{"dataset": "rendered dice on a table", "encoder_arch": "vit", "encoder_bias": "all", "encoder_qk_norm": false, "decoder_weight_standardization": false, "decoder_widths": [48, 96, 144, 192], "init": "torch_default", "residual_init": "none", "eps": 1e-08, "batch_size": 128, "epochs": 18.1, "final_lr_fraction": 0.1}
Rows from block 2 of the encoder of a small model that predicts nearness at each pixel, named by matrix and row number. Rows with one number belong to one neuron. Each number is 128 + 32 x the weight over its row's rms, rounded and kept within 0 to 255. All counts start at 0. Numbers have three digits each.
Before each neuron's rows are labels from the 100 images, of 14976, where the neuron reaches its highest value: "patch colour" is the nearest of a few named colours to the mean colour under the peak. Only what is clearly more common there than usual is listed. The data: rendered dice on a table.
# fc1: MLP up (encoder.blocks.2.mlp.fc1.weight, 1280x320), inputs 192-255
# fc2: MLP down (encoder.blocks.2.mlp.fc2.weight, 320x1280, transposed), outputs 192-255

patch colour: brown
fc1.183:063125141097110096126135071137141063179126135107098157170068111092087128167149198142178066039134132108125087107146160111171107062206105135131101078153090137065074071121106131163114118151077136
fc2.183:167109176116049186089086169155191157105133132075082188115160127102078149122126149157154112107088107168125168097135182155164075131143105132132172061124156119101088092087134140164134153125139128

patch colour: cyan
fc1.391:120184143121115121131139150139190140151145115121152192136116112155130097101145145051166110115136147178189094080126152100160123122122092115077132098132163129128123116090089164126142102163120158
fc2.391:118157126082158132159117068159120149022191140136078131125137187065097116089139180105104163113092121112111150094153139117125121107139121088155153176137107092128082155148133133160128138070074114

patch colour: black
fc1.87:104168096128132129169115085184133080085152066112126130142126091137115109125178172116124111134168171144124108176138097080088118106144122078114143155084105102095154093137129126112101074093104179
fc2.87:155110142165115129097081109137102127138137134094109088101150116130104112098161135128118143105128131105138167128144110139125142145108123112125132253124106100148115113136172094087111122100124141

patch colour: grey
fc1.68:102153122163100150140203101173126133102141087177184166178119100125127083180185131134108121111140098174173118151139102102097100165159129122142144132151138122073122116097107157102088074119108172
fc2.68:191136166159142120125095126072106134149151103113101150134133190134123100135125172094135154126096136107168163115084144176201177148100092125165173164139097126100159104160172114124083138119138093

patch colour: blue; purple
fc1.559:071193142106113160130156095216118114107108123168161122140084122108135108099176144110131116124093124163126132147150097067090112117184151102097136140113101107114103118093105143120115144113113210
fc2.559:162104147172103107084116160124123126163087137174089119131100137129113140130156140106133138162104126117145157112115169160128148162107149199143137217136063100100173095155170111131131121099118151

patch colour: brown
fc1.181:091081129164078104121100091117149068146151075088088175176129121126061147209139172144112108020106168122160140122121163129174124077168102151157143125123126139067117073110118123163058101123092125
fc2.181:163075187060094137123104200113119180068122148145104104076067103131084167119092123166151122103152147148128163117160169166130105073097157164140130087101107147132119132121078093183194128131163113

patch colour: brown; black
fc1.684:093170131147097056103134106175179099165164080125090145129097099179111119134156168083148113086125169162225106091106159125156087082161134129129108084138117139107105064100083181178132062159095147
fc2.684:109110146126102135094093085126131147133134150181083150177103172104078163139125159142096118140060079123161155077103175161140107132165115163170126104141085087106061090113084181152089161117135110

patch colour: black
fc1.156:092178147123119089131135092189150090103147084130125131154088061144102111130200160102124100121152190160141122139118120082107087067164117103103121146145081097083120087116119133140105113116116192
fc2.156:158145159123085141101087085135079142111144115087105110082163125143109114089148136098123135124155124117140159133132109152120156128142173125120159237120062087147147069114123095130115126102098090

patch colour: brown
fc1.615:105115168162116054150114133122140109176191075096100171138123110152097119184147174096119111053137181150213102131112148125151134081143128126157129102183164141089132094105123144166106093158111114
fc2.615:173075148097122139090090150112167149088131125085097160099122159139099151140090144118124113070123164162107144100118173152176108065090115151172128053131131178118162161089112132181146124162104094

patch colour: black
fc1.253:075150104147164081130132080170120105162175114098134047143136155143109130093151144034114112079167194096185167150080109075146145068123084094059125115123080132124086094135120140123098134145126162
fc2.253:119136098111132095129124094103096179167140150180146150182080157109125118141113109118075131155058078132173148085106103152123159098180158113151122086117136159139098143156124166100097180111088104

patch colour: black
fc1.228:128139142134112114154140054183178100086133057125115149161109099115125089152160176128124083123183160157122170147148119082119128115152112130121151141107082119073146071131136134105103081112135153
fc2.228:172107135133127151150099060124084172108131156104098117098152202138099122095144082097092168108093077113133155137123133175108113157136175104104129224126099129191122137118143087106119132094111134

patch colour: brown
fc1.54:102111109130108109127070117152164112131144086048103184181103178115088124147141191099155067090135158182135100129153138099165122087142118109136128091140115152075134080117082141155114063154076137
fc2.54:156136162097123157122134115170091172116104131138107176162137158131113134116131092106154139149055079137119170098164154088108109106154185156132125109088114110129140133077085152113133101121061108

patch colour: black
fc1.624:108146116117116131100131098177168081112137075105133154149152049152109111123170174120116087103182188167144083167118117110104100112134111132077133135092106117102112067146125135094099099114108178
fc2.624:172153136137158132139080118137084143132145158117108096092102125128114098070142096119115158129116100099138174130144093150104165161138205085141132214123086139175165155126163117075137138091118119

patch colour: brown
fc1.426:108120157091110137107099115146169079155111119098099155144103121115075149110126146132173078094146160153159060098126167102186109093188114125099091074140090130115079099113120123162139128163094159
fc2.426:136109141073052184099112126117187182070119117123127166077234147125101151077099107095140133150073152208124171143143135181096112142137190129123140127150128120162099108080086107133151148117117112